{
  "model": "class-conditioned spectrogram flow-matching model",
  "dataset": "melodies that start on their tonic, played by one synthesised instrument",
  "train_examples": 26041,
  "n_mels": 64,
  "hop_length": 160,
  "input": "log_mel",
  "spec_augment": false,
  "win_length": 512,
  "conditioning": "class",
  "arch": "dit",
  "objective": "flow_matching",
  "cond_dim": 128,
  "targets": ["scale"],
  "num_classes": 8,
  "cond_dropout": 0.1,
  "logit_normal_time": true,
  "norm": "layernorm",
  "activation": "relu",
  "mlp_ratio": 2,
  "head_dim": 16,
  "fused_qkv": true,
  "qk_norm": false,
  "inner_norm": false,
  "moe": "soft",
  "num_experts": 8,
  "moe_every": 2,
  "expert_mlp_ratio": 0.5,
  "slots_per_expert": 2,
  "shared_expert": false,
  "patch_size": [32, 4],
  "layers": 14,
  "width": 256,
  "positions": "rope",
  "optimizer": "adamw",
  "lr": 0.00093,
  "beta1": 0.9,
  "beta2": 0.999,
  "eps": 1e-10,
  "l1_shrink": 0.003,
  "steps": 15200,
  "batch_size": 256,
  "epochs": 149.4,
  "lr_schedule": "cosine_restarts",
  "final_lr_fraction": 0.05,
  "warmup_steps": 300,
  "weight_decay": 0.09
}
Rows from block 11 of a small class-conditioned spectrogram flow-matching model, named by matrix and row number. Rows with one number within an expert belong to one neuron, the router's apart. Each number is 200 + 30 x the weight over its row's rms, rounded and kept within 0 to 999. All counts start at 0.
Before each expert's rows are labels from the 100 clips, of 14848 (inputs lightly noised), where the router gives the expert most weight on average: "lies over" is the class under the peak. Only what is clearly more common there than usual is listed. The data: melodies that start on their tonic, played by one synthesised instrument. In brackets: how many of the 100, against the usual share in percent.
# router: slot weights (model.blocks.11.mlp.router.weight, 16x256), inputs 0-85
# up: expert up (model.blocks.11.mlp.up, 8x128x256), inputs 0-85
# down: expert down (model.blocks.11.mlp.down, 8x256x128, transposed), outputs 0-85

# expert 3
lies over: D4 (29 vs 2)
router.6,212,151,191,236,177,146,210,167,218,146,204,180,235,197,180,230,209,215,239,211,210,223,145,154,169,184,228,148,177,182,179,210,185,251,269,186,212,211,199,151,192,212,185,196,194,238,211,203,159,180,167,193,197,196,194,255,247,168,181,156,166,158,198,211,208,178,196,199,189,177,216,190,210,260,203,206,171,220,173,236,193,225,147,190,220,211
router.7,168,195,199,177,183,197,185,177,197,181,174,230,166,143,148,244,173,211,190,215,240,220,122,122,195,242,198,205,232,225,204,213,175,228,241,137,213,189,214,213,190,136,197,251,205,195,197,214,179,187,226,156,233,208,177,209,168,202,203,281,206,189,154,192,190,190,197,218,162,265,238,197,238,156,163,183,205,166,176,203,229,234,263,189,211,218
up.0,275,223,161,207,209,167,174,247,129,247,180,202,196,116,166,232,205,159,195,234,194,174,216,207,219,182,184,143,212,174,207,177,228,198,223,170,203,224,204,196,173,150,183,179,195,237,213,172,195,207,174,205,186,192,176,236,198,218,217,219,198,163,188,198,189,208,161,234,190,204,146,156,200,174,186,193,217,165,228,178,223,193,165,235,240,195
down.0,181,206,168,236,185,240,214,216,265,232,258,178,232,174,181,203,203,174,161,165,178,209,165,206,233,182,233,170,161,127,220,216,168,201,223,148,190,190,225,175,152,189,187,216,208,198,190,207,194,189,162,203,241,154,246,102,218,200,194,204,221,231,201,235,214,213,261,200,193,222,232,231,193,180,185,240,128,228,195,143,239,218,202,187,138,235
up.1,209,222,215,230,252,223,221,251,205,156,297,242,199,290,149,190,224,222,244,111,222,216,199,230,208,206,186,191,261,234,187,184,209,198,171,201,206,194,177,231,172,166,206,217,177,206,186,198,208,184,202,166,209,173,202,234,222,211,201,176,208,210,167,128,106,265,194,201,231,185,199,256,197,157,167,144,222,218,141,171,214,242,192,212,172,234
down.1,216,194,216,203,260,212,191,151,214,171,204,206,220,198,202,191,173,237,188,233,230,196,197,124,217,181,202,270,150,215,217,212,179,200,235,237,212,149,194,198,177,170,219,181,186,191,191,162,238,189,209,205,149,212,198,188,164,146,195,149,233,224,162,236,179,244,200,210,186,235,224,190,148,185,186,147,232,198,172,187,165,221,205,202,208,165
up.2,184,181,203,195,241,230,162,131,240,198,216,218,197,249,207,193,198,254,184,178,276,205,180,218,202,257,219,229,186,187,197,123,198,211,209,206,212,238,177,214,258,206,143,193,240,147,194,220,212,195,288,228,232,134,206,139,156,246,209,182,198,215,240,224,210,200,177,189,183,131,203,231,181,256,203,127,202,186,160,279,200,173,200,194,250,227
down.2,204,204,189,173,229,149,221,228,202,173,230,227,238,206,203,263,201,230,208,200,200,225,267,182,207,274,196,177,139,176,248,320,181,164,136,197,238,243,125,132,195,236,192,249,213,126,208,179,208,207,274,186,175,173,161,192,294,177,213,204,165,198,229,215,187,233,229,224,199,267,203,183,236,215,193,227,215,218,180,127,207,198,141,180,137,196
up.3,210,210,216,200,266,246,193,199,172,208,227,206,196,187,204,177,156,208,174,168,195,223,164,205,206,227,234,246,159,212,204,107,239,175,202,182,203,196,169,173,201,227,209,199,224,147,190,184,170,212,240,245,204,192,260,123,188,225,192,199,156,216,250,226,250,191,134,225,181,224,210,234,152,227,208,221,254,186,174,212,184,182,201,222,257,267
down.3,195,181,188,219,262,185,211,157,187,248,224,289,197,230,204,230,168,211,164,180,180,167,237,150,204,222,197,193,182,202,256,287,203,212,138,136,195,198,145,160,176,164,242,228,267,133,173,199,220,201,242,214,230,171,185,187,222,202,199,211,196,191,198,176,198,216,200,207,206,197,231,201,224,233,199,183,197,188,186,206,184,205,242,243,145,200
up.4,188,228,234,223,213,187,173,195,199,200,220,152,200,238,210,197,201,210,242,170,176,246,153,247,202,147,171,173,213,183,236,255,192,197,151,177,201,223,192,223,132,118,201,190,260,239,191,189,210,159,164,188,179,203,197,207,206,206,162,200,151,189,195,234,188,190,177,169,155,192,217,229,233,213,158,165,152,206,206,209,243,220,183,179,273,269
down.4,195,168,200,216,215,257,192,185,254,201,208,211,187,206,171,240,168,160,169,210,231,190,204,220,218,256,197,212,174,196,177,193,141,269,214,173,216,202,216,184,189,174,180,202,233,216,174,191,178,235,204,222,159,221,232,176,228,199,207,223,226,252,180,217,183,235,226,220,196,200,208,209,182,265,231,218,198,218,176,184,185,250,237,161,128,194
up.5,187,247,182,256,199,202,222,215,206,183,178,239,227,241,204,181,224,156,200,221,163,191,271,225,206,155,180,226,225,203,176,201,218,169,185,149,207,216,157,166,186,204,235,231,229,188,230,200,181,185,186,183,203,194,216,172,191,200,227,187,181,229,233,193,253,191,209,210,205,208,208,234,199,193,197,175,203,136,185,237,226,214,191,203,154,177
down.5,203,166,188,187,142,198,169,212,208,215,202,238,218,192,224,187,201,179,181,194,157,209,232,238,222,220,194,173,255,222,188,201,161,225,207,118,184,193,237,194,198,140,200,166,193,242,191,200,200,232,175,214,206,217,189,192,209,257,189,233,198,137,194,159,190,200,200,179,193,201,185,191,236,234,203,253,195,262,201,247,208,245,240,173,206,258
up.6,191,205,204,177,186,184,232,157,158,163,176,138,187,169,170,262,201,181,205,188,259,229,182,246,225,183,229,176,279,156,144,219,215,235,201,215,182,211,191,216,210,151,157,194,241,265,166,252,236,265,177,188,210,157,259,182,177,179,216,213,229,228,170,262,220,199,199,192,158,243,169,182,182,186,228,249,249,199,225,176,173,235,179,163,196,180
down.6,249,224,183,181,153,255,201,192,192,181,210,234,220,195,186,219,207,200,185,193,266,152,238,127,232,177,206,230,160,191,154,165,225,178,236,198,169,208,228,219,105,230,211,199,243,212,173,213,200,186,193,267,197,199,199,225,213,208,178,174,178,152,145,248,248,177,173,177,197,240,236,230,201,190,213,200,223,215,221,186,194,151,144,237,189,186
up.7,259,191,206,194,222,177,196,199,219,207,198,215,198,183,200,168,205,228,147,203,211,194,252,214,211,117,174,187,199,186,192,232,222,123,202,175,182,272,234,176,242,215,161,180,264,133,171,205,231,248,172,190,195,207,200,176,214,189,213,200,211,153,198,212,254,209,200,290,189,230,207,215,153,199,188,242,187,198,216,264,198,223,200,212,153,216
down.7,199,212,219,194,200,239,201,209,143,217,177,194,234,217,208,212,190,202,180,202,170,165,203,202,229,153,218,259,134,199,204,208,223,244,227,157,213,221,214,243,216,190,167,244,269,202,181,202,202,220,206,197,214,235,215,178,153,195,206,207,205,260,167,132,203,191,203,201,171,245,206,198,209,136,240,143,175,196,250,175,166,183,159,205,217,191

# expert 0
lies over: no note (62 vs 28.7)
router.0,208,206,158,222,167,205,163,183,233,208,204,194,154,130,245,223,206,168,195,173,236,224,185,236,208,204,177,236,232,196,206,170,202,238,129,218,214,195,216,245,213,163,146,277,175,151,205,179,227,197,186,209,230,225,194,138,190,169,188,186,214,237,205,173,261,222,191,248,210,175,226,237,162,185,279,215,223,184,195,238,181,197,245,172,182,252
router.1,214,145,207,145,225,196,202,189,217,204,181,174,160,169,233,153,195,183,184,206,234,222,167,186,198,189,234,138,204,167,183,221,191,195,163,190,203,221,234,186,183,243,174,267,167,175,196,269,210,155,190,244,203,200,177,179,211,243,184,216,178,173,232,112,166,217,217,253,204,236,213,188,173,243,196,227,195,179,183,216,216,246,224,171,208,206
up.0,200,172,233,142,209,193,173,213,232,174,222,234,229,193,167,193,218,235,193,185,146,250,148,205,199,147,179,135,193,213,217,147,183,180,225,155,195,206,255,210,191,177,213,180,159,173,173,222,186,259,164,171,209,218,149,264,178,224,211,200,170,149,120,181,186,179,171,205,212,195,174,162,204,215,213,225,182,193,230,199,247,235,198,184,232,261
down.0,132,211,186,155,202,198,181,189,194,182,210,206,216,235,164,173,195,186,252,172,199,193,240,196,192,218,215,155,204,210,196,237,184,244,195,249,181,217,193,186,181,207,197,194,185,129,178,232,179,197,207,200,214,200,238,196,170,255,156,224,222,194,157,203,202,212,174,173,202,212,284,232,201,221,243,210,221,207,214,178,298,201,299,217,180,196
up.1,192,167,201,203,146,157,181,178,197,191,183,220,137,162,207,226,186,198,158,193,176,181,210,176,154,185,187,187,194,178,208,170,199,190,158,206,177,191,126,197,174,165,181,211,186,196,226,191,155,242,179,186,268,207,203,248,194,225,144,191,183,191,190,186,211,211,202,248,207,162,219,262,188,165,200,180,232,214,190,163,208,208,201,170,161,180
down.1,183,233,226,259,111,203,222,179,237,191,181,204,178,175,209,200,203,172,162,245,206,206,223,196,158,214,213,195,186,189,153,191,233,176,197,255,195,178,195,163,229,218,227,186,195,183,214,215,208,211,196,199,164,208,191,123,170,204,228,216,177,233,198,195,196,189,187,196,217,154,170,99,210,126,197,224,230,199,201,210,200,261,200,152,228,184
up.2,136,178,256,233,221,178,201,212,167,227,191,232,248,203,218,193,192,239,240,207,138,184,206,195,209,204,189,253,249,178,205,181,223,172,188,163,172,249,236,221,258,180,198,180,205,189,256,190,178,265,259,192,230,159,181,163,196,174,218,289,136,178,121,261,189,114,201,201,211,202,209,246,176,229,147,271,230,196,227,260,195,222,209,216,204,229
down.2,170,183,224,211,213,201,156,217,139,198,186,188,202,211,189,211,187,203,195,170,160,175,267,197,227,239,212,246,159,207,173,208,195,264,221,199,260,223,211,187,193,190,180,184,197,196,238,224,214,211,231,179,227,213,213,234,160,201,206,275,213,224,222,164,201,171,194,282,191,177,171,245,268,213,174,265,127,232,188,241,186,191,192,183,146,210
up.3,198,216,193,155,253,208,177,278,234,173,258,242,218,223,201,164,186,218,202,94,196,179,174,135,201,232,199,186,269,222,204,183,205,218,167,164,232,207,186,201,154,201,200,169,192,202,199,192,170,189,228,263,186,207,205,190,250,238,215,192,216,190,189,219,143,194,171,137,207,197,87,178,255,258,156,169,200,194,211,201,255,242,199,199,232,156
down.3,175,212,195,204,215,184,187,249,174,211,134,211,257,189,199,136,197,198,176,198,287,233,142,217,180,195,179,201,221,238,203,192,215,214,165,164,182,230,185,201,189,348,171,260,202,204,203,198,211,185,198,162,211,201,251,178,166,271,210,229,212,218,216,207,158,144,246,196,196,160,277,222,198,214,240,205,148,233,205,170,200,211,186,217,200,173
up.4,239,157,228,143,166,233,198,213,212,204,152,217,189,225,228,189,206,153,191,254,244,221,179,198,197,206,199,200,201,168,186,243,230,256,207,197,201,216,227,207,204,234,174,189,213,195,157,178,186,292,182,234,190,183,192,228,196,151,214,225,201,152,216,172,230,210,172,166,150,200,207,218,210,210,168,168,213,179,206,214,222,228,201,218,257,201
down.4,169,205,220,183,237,199,186,201,186,215,200,196,179,216,246,190,173,188,158,208,190,197,169,233,178,208,169,237,255,229,197,155,180,193,165,153,177,196,230,175,145,297,198,210,214,241,191,219,149,167,195,204,205,189,181,230,175,283,233,196,220,204,226,196,259,131,147,181,198,181,174,195,198,209,215,193,139,206,232,160,204,203,193,217,196,201
up.5,167,203,158,175,196,207,180,188,221,218,193,162,196,243,200,236,142,181,173,214,214,228,224,168,194,180,201,177,198,202,211,188,251,194,211,233,210,240,245,209,187,202,92,208,174,229,218,237,256,245,202,207,186,139,201,187,200,217,213,169,250,232,204,210,129,185,165,220,226,213,180,212,205,214,204,243,193,204,194,178,165,186,200,153,190,268
down.5,230,205,200,246,179,212,178,193,185,194,172,170,230,284,201,229,230,207,203,187,260,214,172,165,218,195,172,164,178,212,196,160,208,229,185,222,182,219,174,242,203,222,134,179,195,275,207,177,170,203,194,203,239,214,221,199,198,220,218,237,206,214,234,212,200,195,199,158,199,193,196,188,151,182,304,134,223,235,222,231,173,200,223,135,201,232
up.6,264,207,197,142,279,202,207,240,207,181,198,209,157,196,234,163,217,191,184,203,199,199,252,205,222,183,205,157,220,206,186,201,199,136,218,195,225,204,173,192,170,204,150,186,221,180,211,155,214,93,197,244,170,207,189,134,244,261,216,235,185,187,181,246,228,246,193,190,182,193,196,258,191,293,186,157,225,189,264,226,197,194,201,236,199,128
down.6,248,221,154,207,188,221,220,198,231,203,228,195,199,217,168,205,206,219,157,183,238,221,211,195,203,194,200,200,214,134,233,234,213,158,238,232,234,194,178,204,189,140,212,204,177,199,188,206,208,204,198,157,217,211,229,225,243,113,160,208,196,175,183,202,192,260,198,187,188,203,197,188,221,149,184,216,269,197,201,89,211,189,152,138,203,189
up.7,199,192,181,143,177,208,191,159,161,211,172,265,208,165,192,238,171,216,212,197,206,182,247,203,220,258,197,241,203,162,186,186,195,218,178,195,121,179,166,241,200,192,177,193,194,216,193,197,181,212,207,202,205,219,221,119,194,259,179,184,261,248,201,219,185,187,226,227,200,182,212,229,192,240,236,234,280,187,188,172,237,259,176,171,241,212
down.7,217,218,168,197,248,162,197,199,200,198,261,253,204,233,209,260,172,185,144,205,122,154,216,189,205,262,205,225,197,196,208,214,144,173,167,185,166,164,145,187,154,184,196,195,201,205,193,194,220,212,232,197,265,178,180,261,249,136,198,206,182,161,221,242,184,194,203,200,263,224,196,195,191,244,249,211,218,225,207,198,234,155,264,197,131,172

# expert 5
lies over: G#4 (77 vs 2.4)
router.10,203,177,210,166,156,218,210,116,176,208,168,167,204,209,199,152,208,203,147,207,230,224,262,229,213,224,205,171,212,204,251,160,199,215,155,195,220,163,224,241,208,185,211,259,211,198,200,186,206,153,215,187,252,186,199,195,176,201,199,154,203,204,194,221,164,203,211,162,206,231,222,208,186,205,123,202,146,198,170,216,197,192,213,244,220,240
router.11,204,189,223,196,140,229,197,237,206,200,237,191,157,175,170,213,232,235,236,161,193,239,229,284,224,184,207,168,208,205,162,221,229,244,175,216,182,230,250,240,242,204,171,184,179,196,142,191,174,199,199,182,222,201,161,206,223,197,244,262,215,217,212,193,172,188,205,212,150,213,209,206,207,178,149,181,186,179,182,252,201,163,214,201,243,222
up.0,190,210,210,171,207,250,193,213,192,192,199,193,234,214,247,205,199,208,142,173,217,168,204,173,192,194,206,226,202,191,213,123,165,209,203,151,191,201,187,207,193,188,198,243,172,113,230,139,211,231,192,225,268,207,231,203,147,239,196,251,177,245,164,179,185,207,199,217,201,198,213,156,201,197,199,213,148,202,217,228,211,209,180,167,167,190
down.0,208,214,198,153,189,188,163,200,175,182,210,197,219,246,178,187,197,193,205,201,205,210,182,182,146,193,200,225,215,208,219,210,168,147,185,168,212,223,172,175,182,183,219,244,184,118,168,195,203,200,243,177,160,211,164,201,209,183,206,199,229,151,179,226,202,227,200,202,199,209,222,185,217,198,176,222,186,180,207,212,200,147,155,217,224,113
up.1,161,176,224,251,209,241,206,213,199,209,202,182,210,197,182,169,282,185,237,202,202,248,191,195,185,214,243,181,168,155,223,189,170,148,198,203,174,248,201,201,263,226,180,189,201,203,211,217,187,301,191,168,223,200,206,204,232,197,186,136,233,201,187,189,228,208,200,224,141,179,175,190,176,197,200,228,132,221,244,250,214,204,183,263,223,222
down.1,185,203,199,256,202,182,215,220,202,202,211,223,209,204,245,222,225,277,188,201,253,234,197,235,223,213,227,160,187,176,203,266,199,181,160,187,175,190,178,193,240,62,217,200,141,189,209,186,205,217,208,222,228,148,200,191,221,253,205,163,183,189,212,169,173,184,189,200,234,216,197,116,257,207,184,253,196,268,147,245,239,257,230,209,191,213
up.2,203,162,202,211,179,220,252,171,264,196,198,152,205,248,200,232,178,207,191,207,193,258,178,197,203,221,179,170,178,186,187,219,202,196,191,153,210,266,171,273,245,203,135,224,249,192,210,187,268,188,249,198,238,188,215,168,229,194,194,187,128,212,232,222,253,233,182,179,198,217,196,195,199,257,243,212,174,183,173,228,197,214,190,199,227,273
down.2,234,244,211,177,231,201,254,223,200,209,239,161,198,183,202,264,163,231,198,237,217,139,232,217,194,247,224,169,175,204,224,219,160,171,187,196,207,232,160,201,207,212,185,199,214,198,240,175,109,225,244,237,136,208,220,179,202,191,206,169,222,237,233,225,199,268,204,200,177,266,215,178,181,172,187,214,207,178,156,180,205,218,176,177,176,255
up.3,248,168,231,173,219,204,190,232,176,185,214,239,193,127,184,211,212,222,208,175,143,249,202,212,171,173,193,211,207,162,199,161,225,199,191,153,180,162,217,199,181,189,208,180,176,157,182,187,176,188,207,202,211,222,162,239,162,225,228,248,170,119,183,205,184,238,208,199,209,159,261,172,225,126,176,213,248,200,183,253,203,204,200,192,269,188
down.3,247,224,220,189,180,193,203,197,173,205,210,242,213,164,240,231,253,238,191,237,218,195,180,182,211,191,204,197,222,173,192,210,215,167,188,197,214,198,213,253,204,228,220,296,242,185,144,198,213,183,195,199,184,237,224,172,253,185,170,146,175,206,186,142,203,204,187,239,174,235,222,194,211,149,158,210,178,210,181,197,179,241,207,207,188,205
up.4,252,193,209,180,237,211,193,179,188,247,207,195,205,199,193,204,207,192,144,199,243,175,209,201,181,159,202,200,193,171,192,196,243,187,276,186,194,210,221,136,188,249,168,186,188,202,173,236,212,280,178,234,188,191,254,203,204,199,190,158,229,227,212,186,250,248,204,216,178,208,232,149,190,180,189,230,216,211,162,240,204,187,195,180,173,197
down.4,192,187,187,210,228,208,212,221,230,115,188,192,222,237,215,216,241,195,265,230,213,243,187,202,201,157,177,165,225,200,163,194,193,262,168,245,186,224,224,211,194,207,186,209,187,214,177,172,164,203,155,137,197,230,209,192,219,161,219,254,168,218,246,202,192,220,205,209,176,200,231,184,196,178,214,172,116,213,152,217,215,345,176,206,212,221
up.5,195,225,203,224,210,202,208,149,185,215,197,222,202,212,158,192,201,201,195,161,267,166,186,179,187,164,214,208,176,173,219,216,175,228,216,191,165,199,162,170,194,191,197,211,230,203,201,226,206,230,223,200,181,231,200,277,203,221,199,209,224,220,188,142,142,195,222,196,212,207,172,91,250,201,191,227,186,230,161,219,204,203,198,190,209,202
down.5,219,190,194,199,209,200,219,208,164,167,192,187,206,193,193,179,166,197,249,205,163,225,168,176,201,183,187,171,187,201,254,195,191,202,151,186,221,212,197,209,238,221,227,203,203,213,229,202,203,228,181,204,217,173,223,136,177,220,230,196,220,192,218,205,230,165,184,194,176,202,248,153,233,220,211,181,226,244,190,265,197,281,190,199,214,148
up.6,189,158,218,212,191,223,264,163,120,188,240,141,195,204,200,198,160,178,195,226,236,220,181,210,200,246,177,190,195,194,214,169,178,293,203,193,254,209,138,232,262,161,172,233,205,197,206,216,230,190,257,209,237,198,189,154,254,228,166,147,141,200,257,219,186,226,199,188,208,187,185,172,226,214,209,170,187,179,189,235,152,192,175,199,227,245
down.6,126,212,181,210,206,147,236,287,264,205,180,176,228,131,227,204,184,178,229,202,180,246,253,238,188,254,223,151,152,194,200,225,168,124,211,187,244,218,143,136,244,204,214,198,169,180,227,176,165,183,239,225,144,166,197,152,203,208,209,162,208,215,205,191,217,213,211,251,184,206,200,213,165,203,200,216,199,201,179,213,254,210,200,191,165,216
up.7,215,225,182,184,259,240,207,240,157,220,232,195,198,216,168,221,180,136,265,183,228,209,214,212,198,208,212,230,192,187,176,159,164,206,205,160,209,211,186,200,236,213,180,207,220,198,201,203,204,235,257,230,168,135,258,160,200,164,195,170,286,174,200,145,161,169,221,197,200,182,131,196,174,207,191,251,197,251,227,220,201,249,180,225,165,209
down.7,204,193,191,218,198,201,222,165,120,163,179,236,220,215,213,175,228,197,224,200,201,153,214,205,167,172,225,212,232,237,196,183,252,216,176,250,198,200,197,192,244,238,172,200,207,213,243,179,228,209,222,230,232,210,200,183,183,222,204,239,210,210,201,121,220,196,154,178,195,200,194,156,210,210,166,229,203,201,229,206,215,185,189,222,244,154

# expert 7
lies over: A#3 (33 vs 1.7)
router.14,227,162,178,199,244,202,209,219,206,213,233,203,175,224,182,169,173,166,187,182,177,217,183,201,191,243,211,154,244,185,202,183,172,211,190,210,253,216,189,254,149,234,155,254,187,138,235,202,242,218,205,190,159,174,261,211,185,215,157,130,197,179,235,231,201,199,179,275,190,188,225,198,177,222,209,124,186,203,191,177,203,221,186,213,191,200
router.15,191,200,201,168,215,207,210,225,205,229,224,157,194,264,235,190,193,201,163,165,179,228,192,172,222,237,258,138,274,188,237,205,185,234,190,194,201,244,200,213,206,170,162,217,217,174,191,193,232,183,200,208,187,187,237,195,212,201,186,163,243,185,261,202,207,192,208,212,183,188,196,246,238,194,244,288,184,209,231,202,192,231,214,213,220,251
up.0,231,196,228,203,216,176,202,200,201,199,244,210,195,236,189,167,232,199,210,191,143,200,194,221,175,215,210,179,205,199,181,235,237,235,199,194,225,160,188,167,163,180,169,182,161,229,208,206,201,217,199,236,141,157,216,200,212,195,243,190,210,168,153,215,169,186,141,171,202,185,190,218,278,230,188,211,121,235,148,247,247,264,193,209,211,284
down.0,221,189,236,173,138,226,209,140,193,191,170,196,167,169,239,197,201,155,167,194,129,194,187,215,187,232,189,216,165,199,273,192,234,194,197,181,235,168,159,189,232,187,287,211,170,242,185,201,191,223,197,217,272,184,192,185,190,168,206,213,195,231,171,214,198,159,192,237,181,222,219,193,208,193,207,243,182,202,186,177,203,196,196,166,240,200
up.1,143,259,199,185,228,226,196,188,214,169,164,186,157,208,213,189,207,163,208,212,153,168,254,218,202,161,196,179,181,194,201,202,203,182,196,202,194,238,144,197,158,200,187,205,177,201,234,236,178,222,189,237,225,225,241,176,177,226,162,195,191,222,215,209,230,152,173,216,214,163,142,182,202,233,153,162,185,197,207,230,211,228,211,232,175,171
down.1,226,176,184,161,198,208,228,213,186,193,246,201,191,252,230,190,201,177,163,239,201,195,226,201,214,193,180,121,196,220,181,189,190,213,138,171,200,253,186,260,150,171,157,196,194,218,232,186,169,236,157,174,194,211,153,164,229,175,246,144,144,158,233,234,227,214,193,196,207,241,209,199,210,256,172,164,219,214,206,206,228,208,208,200,278,211
up.2,207,212,212,204,196,228,214,207,213,197,184,182,196,224,188,260,193,181,215,189,221,237,155,202,198,169,201,224,195,179,195,262,251,181,191,232,170,244,188,195,183,222,149,170,236,203,222,191,226,187,169,165,155,251,233,198,185,59,197,214,199,169,216,151,195,212,235,200,158,246,187,247,190,207,208,214,216,207,200,199,223,202,175,143,215,217
down.2,181,195,243,229,165,202,179,199,197,228,185,191,174,172,210,188,278,186,182,175,246,194,223,201,201,182,236,232,161,185,185,213,226,198,214,188,199,176,230,204,223,145,194,165,171,154,145,205,204,221,196,229,237,197,194,190,183,200,174,197,157,251,191,148,184,213,199,161,262,192,202,234,215,174,213,228,195,182,201,206,203,167,215,180,195,267
up.3,189,193,210,215,234,156,206,221,177,192,174,210,240,274,216,217,236,204,208,221,216,144,196,201,214,227,191,173,187,221,224,209,204,219,168,226,202,205,179,211,150,189,184,197,281,212,200,239,219,208,208,183,173,200,215,204,192,238,278,199,160,165,238,209,236,164,209,206,199,190,171,180,202,284,202,250,201,192,169,241,264,206,198,243,280,196
down.3,207,259,207,200,164,218,200,167,144,169,206,222,201,222,199,176,255,224,221,144,170,189,230,190,210,183,192,186,176,213,208,212,251,135,206,208,167,167,189,156,185,154,260,139,181,135,192,200,218,204,221,221,221,151,202,191,197,212,128,220,156,241,154,232,197,193,168,204,245,160,195,198,199,193,220,201,215,207,187,248,241,197,258,170,218,199
up.4,273,162,234,218,241,166,235,189,200,212,234,284,201,172,189,229,177,277,196,217,195,212,184,177,212,180,176,138,179,253,172,187,231,206,286,135,210,198,194,164,202,177,210,219,193,167,246,208,190,203,197,205,201,201,218,187,218,212,180,204,183,192,138,204,223,173,198,236,234,169,201,222,210,231,220,188,199,189,199,204,166,221,185,203,116,193
down.4,208,159,189,246,202,195,204,223,231,200,168,205,213,161,201,207,208,177,210,208,190,279,155,205,192,199,183,148,200,202,171,140,241,189,249,166,250,187,221,197,186,221,160,199,172,192,276,195,190,217,165,196,205,180,185,154,238,190,204,196,185,231,230,219,231,167,217,200,194,264,192,221,184,205,261,161,277,222,193,241,198,207,234,192,262,198
up.5,184,176,193,196,200,176,193,218,212,198,184,204,194,139,197,220,167,154,172,207,213,209,205,185,129,178,178,202,162,241,208,155,193,203,261,101,181,222,174,149,199,183,138,145,193,189,222,160,200,292,168,183,276,221,248,237,258,183,206,202,203,182,230,211,197,205,181,307,232,188,257,239,197,179,207,232,169,227,173,228,190,186,186,239,169,171
down.5,200,224,194,261,238,194,180,197,175,200,179,195,161,168,152,229,197,241,226,205,221,223,195,262,176,157,205,162,222,228,220,226,199,171,274,186,189,209,221,164,190,238,164,217,183,153,227,204,189,221,206,197,176,140,195,163,133,180,201,233,237,206,227,216,214,198,196,138,198,167,199,161,186,153,197,214,203,209,197,203,191,170,219,222,223,185
up.6,163,229,166,252,159,172,206,192,181,102,154,199,221,118,221,241,193,190,222,199,203,211,174,217,201,186,184,211,211,219,204,226,198,247,229,228,215,137,191,125,165,194,210,168,186,212,203,226,173,142,212,156,149,136,197,273,192,167,172,270,151,212,204,168,191,220,256,226,162,231,188,185,200,152,151,239,189,200,127,247,214,209,185,240,151,187
down.6,202,188,214,177,200,235,194,199,183,307,169,157,193,210,189,184,200,140,272,149,252,129,158,172,170,193,192,275,195,204,200,168,224,165,194,185,257,252,181,268,218,180,215,167,231,218,166,222,158,197,180,217,205,212,213,188,163,260,223,251,197,261,198,197,223,226,177,176,199,205,197,171,231,216,186,226,225,149,179,153,163,259,187,219,225,195
up.7,269,214,199,226,178,204,176,239,185,207,290,238,136,196,143,217,202,197,195,171,196,122,194,217,168,206,167,193,239,203,212,208,212,181,210,201,233,225,192,214,178,217,201,200,200,197,209,193,217,223,220,196,255,195,192,194,211,281,173,192,197,197,235,185,146,206,154,248,221,145,199,225,212,227,213,157,202,201,166,202,188,205,154,248,178,202
down.7,103,139,186,209,240,175,175,214,204,236,185,191,134,116,172,218,199,179,188,211,201,172,215,245,162,209,196,218,153,239,162,187,238,199,194,215,174,181,255,250,181,203,172,197,176,216,227,200,221,205,177,200,185,205,197,170,225,229,197,202,149,230,271,183,157,187,242,226,166,162,192,195,198,235,228,262,178,194,242,183,182,200,224,206,197,214